{"dataset": "two synthetic voices taking turns or overlapping, over music, noise or silence", "encoder_num_experts": 32, "decoder_width": 128, "batch_size": 384}
Rows from block 3 of the encoder of a small masked spectrogram model, named by matrix and row number. Rows with one number within an expert belong to one neuron, the router's apart. Each number is 128 + 24 x the weight over its row's rms, rounded and kept within 0 to 255. All counts start at 0. Numbers have three digits each.
Before each expert's rows are labels from the 100 clips, of 14848, where the router gives the expert most weight on average: "lies over" is the class under the peak; "strongest on" is what is common among them. Only what is clearly more common there than usual is listed. The data: two synthetic voices taking turns or overlapping, over music, noise or silence.
# router: slot weights (encoder.blocks.3.mlp.router.weight, 64x192), inputs 0-95
# gate: expert gate (encoder.blocks.3.mlp.gate, 32x96x192), inputs 0-95
# up: expert up (encoder.blocks.3.mlp.up, 32x96x192), inputs 0-95
# down: expert down (encoder.blocks.3.mlp.down, 32x192x96, transposed), outputs 0-95

# expert 10
lies over: child-like voice
strongest on: background: none; child-like voice; first voice: child-like voice
router.20:146154106148159138116145135132129114136136105115109115117100149167087115130085125123143160102108166097145135150089144154141149159166130145150111084128091094116153112131135163090129145160147156121163125108094161141146070155132115096149109151113127112138121136088124172134142093083128113123
router.21:131114122140143125132151149127133128153108102095121110129102120112167134131068174127097139101119114143141087115172092114139123134122102111156169171113150155143104118146156172165125141130146135072169126160169147133150116117115171147127130147145127142160118115146148170134119148134147127134
gate.0:164141146119126104160109096091150135132112104141128118137167132116149132138147140118147107151173091131127151153098111129129120086137082130123135111140131115112125122132122098134145083106109137118120158107181116162136131132103136144137097147137075131112131097126144077145136138197154164130
up.0:143121126113121091164092134146117152147147106139104144125118112147142130143123090086093083134108148162099096143127121132141144113129143130141130157141165173134148123103150096154095100096103131135114204118137162140112116133105141154132102144113094144156146134145122129174121104128110187157
down.0:123090096133101104079156154143112117149165127107132114122101148080136149124113098121123122119126118116126090110132093108121117157100167124147106162135174109183135109091115156153111139127135118147127152110180142119129122121113074125125144097198163124130079173082138158140093119107089113115
gate.1:125105123109096175121145085119106134106157099160126132165146096122152154094163129086164129132135184132135118157158103146149103103128116163124129138129150126142142152123098171139137112097154123132150070113098102119135139072135114171101165111162102138123132109107116128073136133158121136097
up.1:131118171130136154145147133091108110132151102136133181140140117134098150106127137141116143093183163123142114162128154131114101130133112084130118141163144101131092128151114162122154139121136159106133086106106121127138141119154113134091159140152130135117101128104129120121135142128104140122
down.1:142031089120133119112143085107148112137112101122139105165124115139120165124134119144070123149153118140145159139100122183163152188180135111129145132137158113135116111129120107129137116168156123081127134124140125145130116133132100089096134138118144147082106078113122115090137124130092135124
gate.2:163121152090092123160140127122125094115157106131107099094167127178125140108165115117087071142108136131125140161122111138099140129138129161112136144123155151124158093070142106156107106083135119132109155109136118108153170097132111114123155156151110181127126128077120109141129155118136104134
up.2:155124111136159142145136139119136127123149088105103151110117125145127139121151139139087099119105133154120103112123161143186184168166098109157137098103119106094139102131137118126178071140153159122172120126164121104156137132157120109124144159126108137139152120117124123132142134137126146179
down.2:152166121142148133175134067167129146077123083109090088144143107143111116103096129088145139137134126148128120149126133178113121110156146132141123111152145154129111082153087120108142116115133140153163100138125092105097131136126141103115123153136098164106106130091116109093148127139143113114
gate.3:144154158108127108131112078114108156143145124124143076103149110105132127115181134117110130124108142183092121125179091143133119105066129145124121120117149129144121130129101111145102135122106105100085139110108123075079172124117120122122117114120133168142112135134146068117134142156095130093
up.3:093092117129107101152116137133085142087107138158105150173133093115136141149088150119125107128130114102125137100157116123113168097154100130111174159138153169149120150153140104158122122116121100107134101156123090117141134085107126158104182126133133123074154089101085140094086117161119147128
down.3:096123118133135139109137144124194079149093165119099133137160156099141167147111128154148105146177139098130115102079181101070172136128109122131115140115082122139141130147184138104149118096134140121117109104108155156161139122129136130100162190142116112087168104127121165127105107103146150130
gate.4:119179135132113130086083137067153148127136127135089151111154115121188143099111123113115121139130129160119132154194100151147128138096103130123122096131122114099111083141172138145135141154133129129068158078183096141164130114161118166115130122085113129112156094129121114113119112166129171146
up.4:093180171145105122110116144079150127130099087128118098108128099145150107108070140140105135129158107132145099158151111124099140118146081130128125096144130140117164144128138115131143128173135122153125133140154149152138099128136113115143188135137080191146134127141097111112155135163138134146
down.4:150078124136129125162115085148119108109088121166137126145104105107147124145095139135109137147142097162129152134159119120080196098130079130104096116131175101156124157160135094113123125178133095105123106097097129125123130131112134105127130122155129147143109084127165084102127131158114104150
gate.5:145115131127129118111126131154102143113143132142098179166127133094130129122219131165152126138110121148098132114137143082166072123122136150139128158123126113127107098111121141136120154079137115140096163118177086113114164146122119160127117123138156123082102145138160088147100133137105131104
up.5:146140152125127139160137150138131172124143116130105120164133109122136113147133147156154130106129108131147104105121147129202073135136140125142109139137106120141168142143156143134176135115136125166153125127114154130101146150127141124133167145154175198143090124137176156157186160122125129142
down.5:135115135118123138129150116105165154111085148085103078112124116099109146101124139167139141094103099106163103110066141144148153076138115136125087143136168118114118135175107056133094136146119141124141128149066149098122145139088122095129113118116119184166140124142126159131171134159132118162
gate.6:102101099137103100147119145131062144096123153133123142149133122086153131119159122113104152103147130162111119169091107154152118129131127139140089116119123174117103125134149099133119116089123138140112144071158108128125105094121128170106197124076137115110099130144126110156136132126150143147
up.6:114182122120144115123135163103110146131113125099141118174116110137122129121136126125087130163165116131131123157126113141142145177141144131167079122115095159133115161139132127116136116148147137138138119093152125148116087111177140118148196091126156132128065123114113103121170136115141122162
down.6:122125172120151093134117116103126139149085141105113105125110166084104116134120133121151104165096092106119170098128170127107157091129116127121114149138116120108121114114086129094137099164113122103130077130084109104129133150115126106133131097105102140147161136113108078123150147125124078129
gate.7:147137142160148150138106105127142136141108135113142108122110161186145140187118126132148138114107170158129094144091160117093098138174122139158098118110105134128191135072115131134120139111149127123134172096135147112143127142108120114128120139145146121131124159106160162148118116154146150128
up.7:096157140138124148141137109053144143118126122111171105149138117119154115118099130139133059150149162118164159132165120140110135088159123094108130137115148151131120177149114172155153144148127124129153104157105095112144097129141128133132149159152148132128103128111127100098061148160156132168
down.7:147130133145126095108102153120117147171098121156082111111099119166149126101147124110142098160099129154130114142138131135117077171142111104095139150074134139131133144147135137126176119121121117153125109099144097133130096093089109107109117091153124090172106130138059154107139095108149091147
gate.8:078140144125130134113095102115135105087153101154169110092153154166119132125101094129140090109142164192122174156128106093111120135137106128116125095118120145122137122078097107145111071077148098125120166141121137126149131139164126096136143144121127155089130144098073101166136161174139120136
up.8:111157119116132134131088064077124137113120104147127072124149134130133135116118128158147158119151187176126149138154113098097111144182099145143138114089138133138100107136083134108139116074126151124146141092142118103139136145162143103147129169095134135110096137130097100157152140131146117107
down.8:140112108136106089114077170102136110152156146165115130132185131138118143082156125095121104118126140099093102165158139134099126092104136153139141117115126123105093133126155155104171135134116118119111143069188132146130130124112084144160112096147098078115131102144157140135131151140106148079
gate.9:119079115077150128155106100083138111124117108139125128094156100154172148157141105098111078141135103169122123153106110116081124115154112130111128123081120099129144149107156111151150149158114132109124170154131145143113147122092071145136081141162073165119137134150143144079133129178153154063
up.9:103109133083145143136139078112137130119111121146101114118146154102128146118152120119131086154128176111122133119114138167100173143063157136075148117134117137123150099144155138138099125187147103118140161167066132124080131146117094127148105104129148179111124155142115115105143141117131126093
down.9:069134122131132096096131167155141100145144117129149093140126149133140118118154098121150119134094144075164151157083138118126167124139096088156183140134100123119153094090125151107106098140114141127154100142114137158129127129143128147099117119127147122139145112092072152124101145074107150152

# expert 0
lies over: no speech
strongest on: music; second voice: none
router.0:162153132142182177138144081079103147160156108114151141145132118133155090114172177137161132152152105114086154140135124144138115144101140119103149149113131122109148133155158112161141094093119128161166112178154109124163123154152122140085088121130138120138120095126152078097095123090112152126
router.1:091115090100090091126127143133103148162151138138095087147135124111091128150109136095094096141164113144115153128083138137105160135099132151058151154124118147127095151110149089127160132132078103157121161110148151082140112146134152107118115141118090123112151094099103145088124147101178121132
gate.0:176139148102136153127151141160178111108087167148101096144150123127149130127087109148111165141140146129167121070116102178158114113093110129125096136125118139128143103143115120089158135169098150141115159123148098166146156109123126120147167096108146153144157128124108143132126129099140089113
up.0:164132147096152161140136120148169118136127152139138115165134108127129145141074100129140138171119133123130153114115099168108109100111123108137105127144170160109140152129139142126170120157102148133111135127141133134151148114116130131108127108149103124131159098131134116121079123107151159099
down.0:117141138153190131132170135144115171139136130116150076117167131086121122108150124121158070185121134121145110133120116119104139143115110161128121108138105158065117138153172143147126114125100120118110165118139114149136129093125117125103114185144133113147164090121139108120100125124134146099
gate.1:127143077125164123120122171108169136134118169073082091142086143082101123108121108146098161118120181118150117084126165107187132106123140147140077154121121160115107118096124168119140166164093151145133123132128105094169154122161143167123127137116157123163150118131112140098154104070136113134
up.1:151143153103131140099109105119084121111152098195109154132137127166156120128152132122164096097117106092117144160148090109070169130147122108146168095112169100132143182149125107123109124100158140090120129100143130163137092150119118073129143104115124143076114143124134108129074151148124116136
down.1:128148110154066136155111146131188108128134153137146097136136125087154134136127128131120105134132153116106149178124155106133116109159116116120086149127153112114100081112095131112142129153168133137120118095180094113133135155153138129118113116160120153192114117161148097132126116118106174076
gate.2:105124144097112087124135174158124133136108122138087117132104155093127095087132126132114175134146178124114118110137073067128132142126128129175134154094140117162139109111093173103143111138132145137130113111136095115134159143114153144100143117114127144083114131120132112145155162084118127127
up.2:100094113094083132152136170140119122148127098116159156177118120090097097147136122125112110170156142133111134138087138090117123154100120118102143134100140151136128153138086124163176112165109107137178121164130171129077095107113136114123142158127095128101157110122120146105078168103192146171
down.2:125132125136173146167141089159102086112160110106143107138104134137131128119136128107094156136158093142124110124124088140196152128116107200143144151160069131114085112146147160112121107146120154153126108154137192149151138147144144103136115144112143123119177131143119150126139119147134139160
gate.3:126174151191162119145153117124133127127138140111135109130140108083119096132155122193117115107124131118124086142133107124112161100146126153117130107078136150128133147108140097143179094114152137133135167093159127084113131161118129147097103129148166100130140145156114140129117139141139154117
up.3:100170172178117138127119107069139126102115115138155136084112149144154174118129104160145091150129134102125147157133133111063121095163138183136164103101117120120156088129122103155110098114180091110117126097110113148162130143122088122114129150097142145080180165133117126145123134134114128101
down.3:120140137131122142123077113173080105152105125114122140077100142153114137169141168126122133129160093146132125169098115150127098126152143091161166111157098147135138107099091180126199138137108144157121149132115127130143117079125134117131115139105119132112097137132099092138101150132084111187
gate.4:113117115131100098128132157149133115121130129160167099085105126163102148133129105121097119168083126122136128118132145108113174108149121135136105103121159125104116166098124119178137122127153125141118159096113156104074132127133119116113186083136134108128092134083096168124127128138122117123
up.4:118136172112133155111116082133131125116142146159103151129155150135121114105175141112162140095153116117134098161143119154152104125137108163103142128101114158162148120136099107110115141170129114124116112132121118142133101136095103145188079140086134119133139146162118107125139157126090125137
down.4:101114135111121118168152115148125120120148156138156103118109152131150140143107145146087157097152129121127113124116159164138096074121172155107114117066139152147104161107137115165150110141115128099124166125098077102147138152133172134107136152115119093129114122121123163123079083135120140145
gate.5:121110157071130126106116141094172137104108105153132149116146158147138138154106114106127037124102141163130139115090154111115152106178130114106116117164136161167171117113121107132137149118126153102147144150095144173150119110116118113162122158148081114128110148132117092125126124102120145153
up.5:127101101150136117141160097169129102107160142143135098134133050113119153119111096113123122127129086147118138160128136195143071125131124143097111105086108123086110152117118143120153101142151119164094149128133125109170095124098140143069147124109136128088109113158166122136144169118169107125
down.5:142154117127111150151066119146153135134149132131142171140166123099142145128129108105131095159134150165101114137108135078123149114152145080133105141164144129077144083132131143113130128123150129113192133140124113121148098147124166145060096132159104110137123098114114134114080132159100150136
gate.6:135157174156104127148132138110173166127110131124132102078120130136110145123120136174118084129166103086134118165111153151091098152155151141086119101132153185128189116154105084148191108086114097121129148129138126148117102123164111090086115094097116105144158118096116116093116121119135142135
up.6:073112064120099108119113133141117094099120134178122120152109123118140136150118138118116188122102136146153136121109130148131142110105103114094135142147142064128105130059129166109081192184126163125116108104117069143143173133136114137130147142138117096096095149130150151125159118134113114135
down.6:085108153130135107105149145155129107148159109089151183158152175075134095144140130109124139163139123134121117134140119105191110137133133116149109146101107124098190151175143110157131116139138097111143124151108134073120143178145144118137121119102114136137096126107166141124116115121154092116
gate.7:147110088155146153145100112122102153134175099112136121144090111089118137104143113079108076142131092139145123151114106134108134119113121117113110128155121118108129101084097132078174193102131100146129169086147088120090163183134136129117148124120120077150139128121117102140114122157158086117
up.7:117118157113114097100126181115144084125116180143115132123188142163130131165130146154150150134113188096131147114133125166134148128130114119126136132115128128152152142177172126142076098136123153103126110119093149112151069076119124091124091149101120155104142128147149126091132150089095134125
down.7:143143128120104146129157133176171108159142103111148175137104157096144141068145103151123127114099173117139088146149087113131126115117163090129144163129166101117168130108092153147141167113114148107121124108149119114073097117131107178106128103126148175170120158114143130147158128122094148087
gate.8:145160129144113156093134124139155143104098152106138141117088130098157114108105138157149156140074157113144075103177106117127108121120154105131119125126135092139146139189159152152097150144122093102132126100146120167110123158127135138129120102145164158163135162107128191109167115134108141095
up.8:131117141136140128115169127145156105149126164130129114125137082146106135065189106146148078143128122073144115142109113151148171133105104133147106119133139150097124165103128120077126134141108125177134112113126139089138115105148142145146167163128092129122174125135127098091113119098139108103
down.8:070137145147084122132126123071153068103120096117155165119111129117152134163148086151184144123125130123163123113122117155166140115119140091121142120097098138165128122114159128144188124173116120136147132135133173126114119124167147132136168112124131156111157140120145107130103120137170098117
gate.9:096170156171130144117172136103147120108125130141131129153111131137122109100103091146137124134137109081141108157119102100133146122164125136102143148125142145147132167099119120157112129137176108148118123086112094099114112168103100154122147139127147159131120188103100163121138121124125120075
up.9:124178158157138133145145131114161133147168104145120117139116147132139140064110143165148124130116138100131093149118110116107098121142156181143143105086124088097134124133132181106097106125173117136114127101150096137154115107135082141117126137089160121094102189127148112136135148125091152103
down.9:146138114108159069120095126134091121079137089113128103123116133110129114151117126149115115129115083146130135126098118100113096086118120135136142099096144145139111130089108110145122111085095168127114155116084135116146135144091142113109107170151149122089091096117180138103067106127140163166

# expert 7
lies over: high voice
strongest on: high voice; first voice: high voice
router.14:125112116129087110138131105138113134077122085130106079126111102092106137162090137098139132090139083117154140126093140130121158109143146136062142135104135154156115135148102155122141129093161089137131160113108157062093131151121156120143138146127129129123158146138147107110133151115155090086
router.15:147154121134115138109134142091141131103170130139109125123121131098164145142144177094165117151122133150153117112146157142109089119136142106122140167162140160149127124148163103140158105097086111114122104110142122129139113114159119118103066116119130132147119133072083119132136112168135132119
gate.0:125140092147160151098160147158142150134117188121106149112117099103141116123121144158159168087132094113099137115165116077153189161132133162126125108127119094130133117157116124161095131106158120119101061138121144132148121084108111138127133106142130128113158097106133161142111117106097136101
up.0:147107101102113095125118101145149151157100110111103163157151135143111111115153130098141105145156105101150158099123091137152149100135108162157138135145107107149138106154091125126163082116132150125105105114086142118189126084127136161141107118143093181124131086095189142113106113098168127116
down.0:146140110094141169113083110183105155118156100122117139168177143162118137105126139134123102136116168106149171105132106154172110119140157137126147121139168154152149172156113054078160119109164122180114128087114105179138090117095131104140134121124108128069090111118145138111128143105107121178
gate.1:149142063145112129113154112131109113110154108128120104125106096114126110183133157135079109073131124171137199172126087134108158123138138121093102141160139103128157144123135134147173119134154118121149133122127107089130154161140146133112139145172135131118171101139157108148123136133145117168
up.1:124104106090098110129134186115172115160114136138138086106120163159084147129143111124118090129168159132141135179112137144155185123157122159119146116138133108124099116173119148086175094132152106155116124107148150138121131136118141152126162112130167085132140152139144107139135166121142109175
down.1:102123100120122147155079159136166095105129098138091166117115118138130130152109136109161108155112131147136079130160129113120136147121121119177119126155116123159157104191159106125110164123132107090148059162116148100176152087128115122138116130075123128105101158139106161175122112131137154110
gate.2:122139148133130103144133110175065109114092129098121099139151141101102127132140102093101139128150099090133095129110123101134140144154109132189136105086123136132093116141080144133143113060132119115064153087099125115122122084151139119126096135096150144125139095157115120131163122120106122124
up.2:147104112130152111101153140093160150156130117154131152165146137128128114067118102125144071150136149111156140148137131191187087129155145110123150093151112130119113118165164117143173115151127149135154129140094146145138111157106116148109129108125084097114134131102131096109044127138133143125
down.2:153134142136166115162145136133107106111123124124207139179151135197150122106106073139083156082101142148107110145105118142132147159134109165149136150106153133094159134133132136113088106114143150144110129117104148161147082119114146107132157099111105144072100122093139126154130122099120092196
gate.3:136136141151131149137127147159152103156158181091165118099164132099110124122120115126135110122126146095120112184127080118136129095133117153097141125153127116101122120111116137148108114129113099120129153136144105129098091129108109114147116170160151098061132108135147169126161102101125128146
up.3:158169188141144118081153153121135069153150124104133108154179155136102134154120118099147163135139100117171087135089161162126105128107142108135101105093135138108085115109096162146134142096138160120092124145100112135155127126139112161105100148120120118085112105172132144162136090144139115137
down.3:146174106113112130114188127154144173102135150123134141130192098187166120138148117123158186089117112153127103124148156163112141119099133103126082124159094100111129139125127129131115093126116113134105103113106101113159124122121135158081119155114100105112082128152082137133150092069124163110
gate.4:098123084115102115152130114143074101156112087135119089091137134183126120125154136128114125125156133140092124144135126153123169165117131171103143136162135105141150147068143115146143104122158085140148145142106114112161147126108131116139133108129136135116150117153157102110137139072085124146
up.4:125124173135138114110121115123176164124139197113163152099146162148119131117106083142090118166108130109126131145104128083098122127104122116104151133071145141100102181180110115118107117164116137127105144101130130157144096092129126118138106128123104103074153126105112115113138126099154123131
down.4:123127184118132135124184118123093121154120137130166112114121136125122146149156125121104151116145126111140128133110110083136106140155141102142144152151103135110153114075106137125148077143122144131146091141152125097099089139136136118090122136154108177115147121087161137107168140054132126147
gate.5:111119125110133155118115115127111111138118126197150118127132114188134131132168096137087150119097124122093103129131122092146172144119146115105145133098127078128141134131124132138136109112135161160144094159142123150146125125105121087133143080114103154108164137093099125146187127142109134130
up.5:149156110154144156126092111136117142144105153123111131163137154091117122123141137141151119149123136132174074116182108126127179107124137083141095138116102135140074095157085126144124114059133139105103127125107130129103119127127097153116106122099119085109106073105105130122138105113148101111
down.5:110148144146147111064130119114125109127116088144119145126137100082103128105119132127113211144117104150156082114167124133148118130109106155160108135136104168130112121175166116161097107104133133171127108139108121111140124126140145122157130117108102111100082121133094131139110160077137136076
gate.6:126161131171130111128119111127121163151121155157122141105117126103134146099151135189123159107096107104096102193117089086127108128112082165179138117148132161119124177134129085149129103111115175151137118074118103145146099137089118083154160182098133127123147113081108099140109122116073143090
up.6:134117107113123137107142104138103093087134149144119139155135118136128122156124116122120082159186152128117204115106154166089133125162141116089137130137101092111140099130100123108096151136117090080091143144168115130085102134147138154127085070114131132093137112125125119135123130131210125174
down.6:133100141154108121114139130105136096128126100155107146143139116144120113174125103122117091130169147106098180158152116127096152167147124189161135108179126144128126119160104108131127145157126103144122140099112082142076141131105133106161139086118114129135189099112161097111124140162145140138
gate.7:094148128123132115131092136117125159098103154153151101130142135125163125082122089162085088118144172096118133139136116086106135152111133116133114087107110111073101133139127108123146088127133092121110131175083171177152100112129080154102124083104079091130163132112123163100129126105085130107
up.7:103148148141129164167135122121118102122133138135126115099130132082112117122137108145139145105161106106165092120166108129196129121131121150077132117083130116124112116106093100111127165095131145141158081112109093093144124135088114139140150184136164149132155116159129122133151134134119130097
down.7:122175114117149092181136158097156163138142160114113120116141152096120102128188159120147118152102183139134116143134126120165131115124120182100104151083085135143129164149157129168131126140136148142136103122101132108118119102153156135124104125139150098106139126134158135123098118116129126116
gate.8:117132118158148106134125065166126144135123142135145138131126091095116142130119096140102113117157106090070176145123095089119137125167082143141128147133138149111158094117100121118111115134126175139063161118122114120157152146120136107159133139115123131076176097171151072145096110097108131112
up.8:120088116096138107159137105184109101156054149106142095120138102136093133139119093102081162078165156126065171154102114165142141140154091148121114125118102119125130112088129131089110143125123080155091142131095152119124115112094129092141127096122111080102154135156153103097138137089117129102
down.8:116124105091123146132170120130105117128177122108088100120126117104093123131153116156145128144106146121157069149122111125173103090147148105114138119116124117158125107106132197151108140112118155110195115099131132123136150134163135155098189171100153161192105182149125139147147132107119096085
gate.9:156153121125155149130088142134107132089135120090117142120117145110145135094138128175125116134101123126179079093142114117134117129087175110173088161128139150177151103143152113151152138131140155137186122090135144127138144160145147131107148134113125101185070202095125118116181096129106132120
up.9:068107116145124146133157143093152102108122127153078135154116138137139154161138148126156148143110174111131125123118165115160154118132122142132118072100061095092109113110116168113108151126102121106117115139099129113146153155146119164129142105152103138108116095119133123137163154131114122127
down.9:151115152150125109128107128118142163174057123144114095151135131103140136134100107134112153117120126116121157135140124138083091147120171171136154108159166126140130101175142140143112133139124100162132113149113160134100117153115095118129124086143124128104171103100173130112110147125176102121

# expert 13
lies over: deep voice; low voice
strongest on: first voice: deep voice
router.26:167124155148125177151115134147152144154147116101128145099132152164161148090147134146158143093117114122111112131140096115148146130156141114129139077105122159112128081111136098115132101103140140126144114171113127137172130103125095156154142120121079124140177130093181106124152120142131109144
router.27:140102138125117115135140150135104095119111102087134124114091147105085115104096137111156140123121166063116145139122131117149138108092105146097161119112135148130152101155080123139081121167133140105151110172134125076149147124143144090087145136094115122098128094111104124135158168110139088146
gate.0:121132118087152127124135107108135132149134157194139154145172132191149125164116147122154079119128104128126198128115141084109131100152120127145131098181133085105109154106149112106161131140102146147155137130134150164132137154131119114164135157170114135116145153117112118123162131153163174136
up.0:125168121125142128113113119099152125168150114150132149144163146168168144153118155140162108153129111145125140090164113067095165107121138102168100089120135109132112125115160118131146083129146142127155148139146119164135120169138139117167130173177132127156173138121123129150116137146167147158
down.0:173168124093110155129129130097131141141157099121107132069109132098138125137151155129160136150135142052161090134123070095120132146070137137163107147129103153108150100122112154111153113098131131107119105116161136119134137145116101147124116107111099109114099148097143139128126101109103099109
gate.1:118149064142152126130126136095116151151179122152168132092141121119118130130094164133126118135087118149119130122180120108113157158116113074125125135145105144153098145125146127132072109119155098144113167153130131121096120148128125098172131106119135114172124151130111110158119106146101126084
up.1:098132114121120074108119126108130140112215141098134111094105143117117143152110132144089143149171165130135128126115116082142135126136143132151109170160092160131121154147100111110090106159159141131100146140113150140107112148141129117134117122069110132103142167105138125079122156167138081124
down.1:130122109139148146193105112154090129122154143158116145094126159137147145134129127100115088170108091159153118132132115098155128106160111158115148116139114119145139140137108150116153133128122160132098140190113133109145120105072120109121104103127108146181139112162114165077179116106142127096
gate.2:086098087110132120100127137116137110116160159136112126141136132142148123147091132135106127171122114151147195127144120111107128128115118130133119145128090144146089179122130125112126161131118085155113153131123161198144117124109140133109144074131119121128090168147146097125110136117122133148
up.2:086125126143118142117116152127108065120107120116123129189127121094119113163103109128090162149109103162173150090182094148183114141110104168115113185127113134145111141124153167124105148119148079124129165126124143119103085108128136126117139137130132162098072183134113161136129121072126130139
down.2:137112121111125107121106122145150110116114124147097092142113147177119119128123142178163126139102119178141146157128112177130123151106132098084193095131142154128133183166111156128146145204156128111124146153121146146123121146125163102105155183149118189113113143174172114088119131134125119150
gate.3:141141143087114137122078114146143124116102177167102124129148163140133145129149118161157093079162096164085169189158126136087104131151107126107117096094105104146089157121100070101141131122134111143102122127141098150150146080093121146142132059107107139117084111117112127098078123154129142106
up.3:131133124118116139188171129153130095127158097163173134173114087126155147146109131131132107168070120144176132102121128150122115107146143121122145167149121113110159102102130155139087160141124147141109153119119133138113164108164103139148116137152184119125125149111158153122135109114091175107
down.3:105153160139090113120108143167115102134094165154185101114129164111124131123083132115131112134144117155153104094138099115133061125178159108130121122104144107162127132122151055156102107157129139163166107136134122120130127111121186119137137118136138085136113123145118097099101102120108165106
gate.4:117156153131144139140102120126101166141185154151123120123119145176125143129166101153121143130081161143153118129153152100126148123167137141138109101138056138150121126128175140113100162106116146091141110137103157145036136123107097161176157094159075144138154160143105108108096096204112154122
up.4:115155117129112104148073151070109148189147151125135108130111119159106124106126138103140151155099147108116108125136099104151119121144116117140140155141054130140150147155164151161120135111089112107178102149084138105101145188137156106104148120148096158144155112134101161106124128174113148141
down.4:100085111108189127140163115112128166127103147137119142069101128125116109129131168126148103109151137078126142129116154122159166096100144163101176116123118126130138097146142120141133128123068118107120126150085153114129141168151125126084144123155100081061079124113108104111121130125140118114
gate.5:170137124110062127137111126110144137155118079159144140136157140104135123111159121108105110104134137109115137089161092100109093122141123141114090104123158100147088114160131140088121127087125152111159129123142154169120105131105118125127130100127082132163157167066147118151063088123148165115
up.5:129086109110147107147123108139148140116129138113121085083145140072118140137133114120123120103149062127116124137115116124114080161148151154115112172156159156103130129103138140116142130156116130142114143137092158126159143085077122118122144159123158111145100131143151139107082138116162114132
down.5:144108083112114099125161121121162120098128158142067160152138104122140091143111093125075150118124133181126110125098125138125118164122099096114131145134142093143119168092091122143152152158108116109122148095133158177131102119112100117145154151108131179105116108116126170165119142147135133141
gate.6:156147092092141128136136104130124139111086132125114157135130111155143131180114139167110076094118104168115149150133145144084162183125149104145154112105097144160119133114149119157147141115114111105111144145104115121115146160136117145154130117140140102160121143141128069105109110181135120111
up.6:129131107145125146153142114157155127182151116148116124097125137117109156115086147093138118159150076185117104167094145111120144144142121093101110138161126122153132128154125129131062082154146096126075122124180145143121082130097124083158108148099143072158114137156144136098109128168151130117
down.6:140178145091064147115125124135136158123148130123171073148107132135141085125138127085154132121085147149157028142177098119163127132134097113124112116101145153134137157112122082158085124122150147131114115128131117134144137090098152111137129152140134150140119153136137131111137124108136147147
gate.7:135118121157124127116118134103157196102124095131123105136131116120177120175111140122102139126119171216185119108144125128121144145155120147110105112139118102097149102091161129141113148104160102129081153137120126202116101109145127152121090118157128114126138136184136126134139124119143126135
up.7:126145142129092127118124124072159164099094129140104120180114135114175094160118140129159134127114155159140117098189123081128147159130122172121111120091110113144146110082145150145121149139154107111115104139100081146100125103121126158123115124168118114148145111148130110103115116097116131132
down.7:124134086127122153158108152155117133132110147120142123160146157107135147139117141149129225111103142147126125122119136154111102107093161168122132164103106160121127124155104096116113118107107143128120097139102110135161152113120146132133101135155126114098067084130095153119108135150094163132
gate.8:131129133150071124116177123163174142109162129121117117146120150143159111108101125143090118114138147107150130143133154147130122152125135087125141134130163150149144143119102118121142130094165132157131102116123094165133116104103126157120138097108113156095129129162158121102108126105109126150
up.8:123127133123135144125157118156132088142145135131113105103102107133150112124133125172126100166119109090095109147157105130123133145156135052147149103115129153137083162116143098139154123098141123141167138152070180114111151105098115152129149072158141159146148112146139103158096141168147159101
down.8:123152139129128133126168143163112111137113119115151161098135125113180129148141121132175096144151081139147149114135106155142094144160122131111097148141082125115126110116170160098138139131167168119111163142112142158117131090097131135139110141148119071138153126133132128124100102120124078111
gate.9:117116130106107122173125091132128208139136147170164121107122081092136131211125124126108118108163095138106139114153122110051165119139110131132112116102128139166106159135155110171113138120114109149133149148100130124112122103106121126144121086163117113174168100171136114108108106142147152100
up.9:135123148142149168141142111115150103187089128127157146120114141107141135125104161137161093114096122114116160122106154107084156097156129097088139114090140119069100099107157140128112129122096110088099105122168117155105155135134105157126111135146131055130123136147162102147127120145111124076
down.9:159125119115100122104106151106155116121123123145113142131116087176128131094116119139119166134152173137154124172111120106206126162140099117135126103137132165110134108150127122177112113143156120127155108106137143153170196138167111119141131113083198162112119129144155068120148132140142142196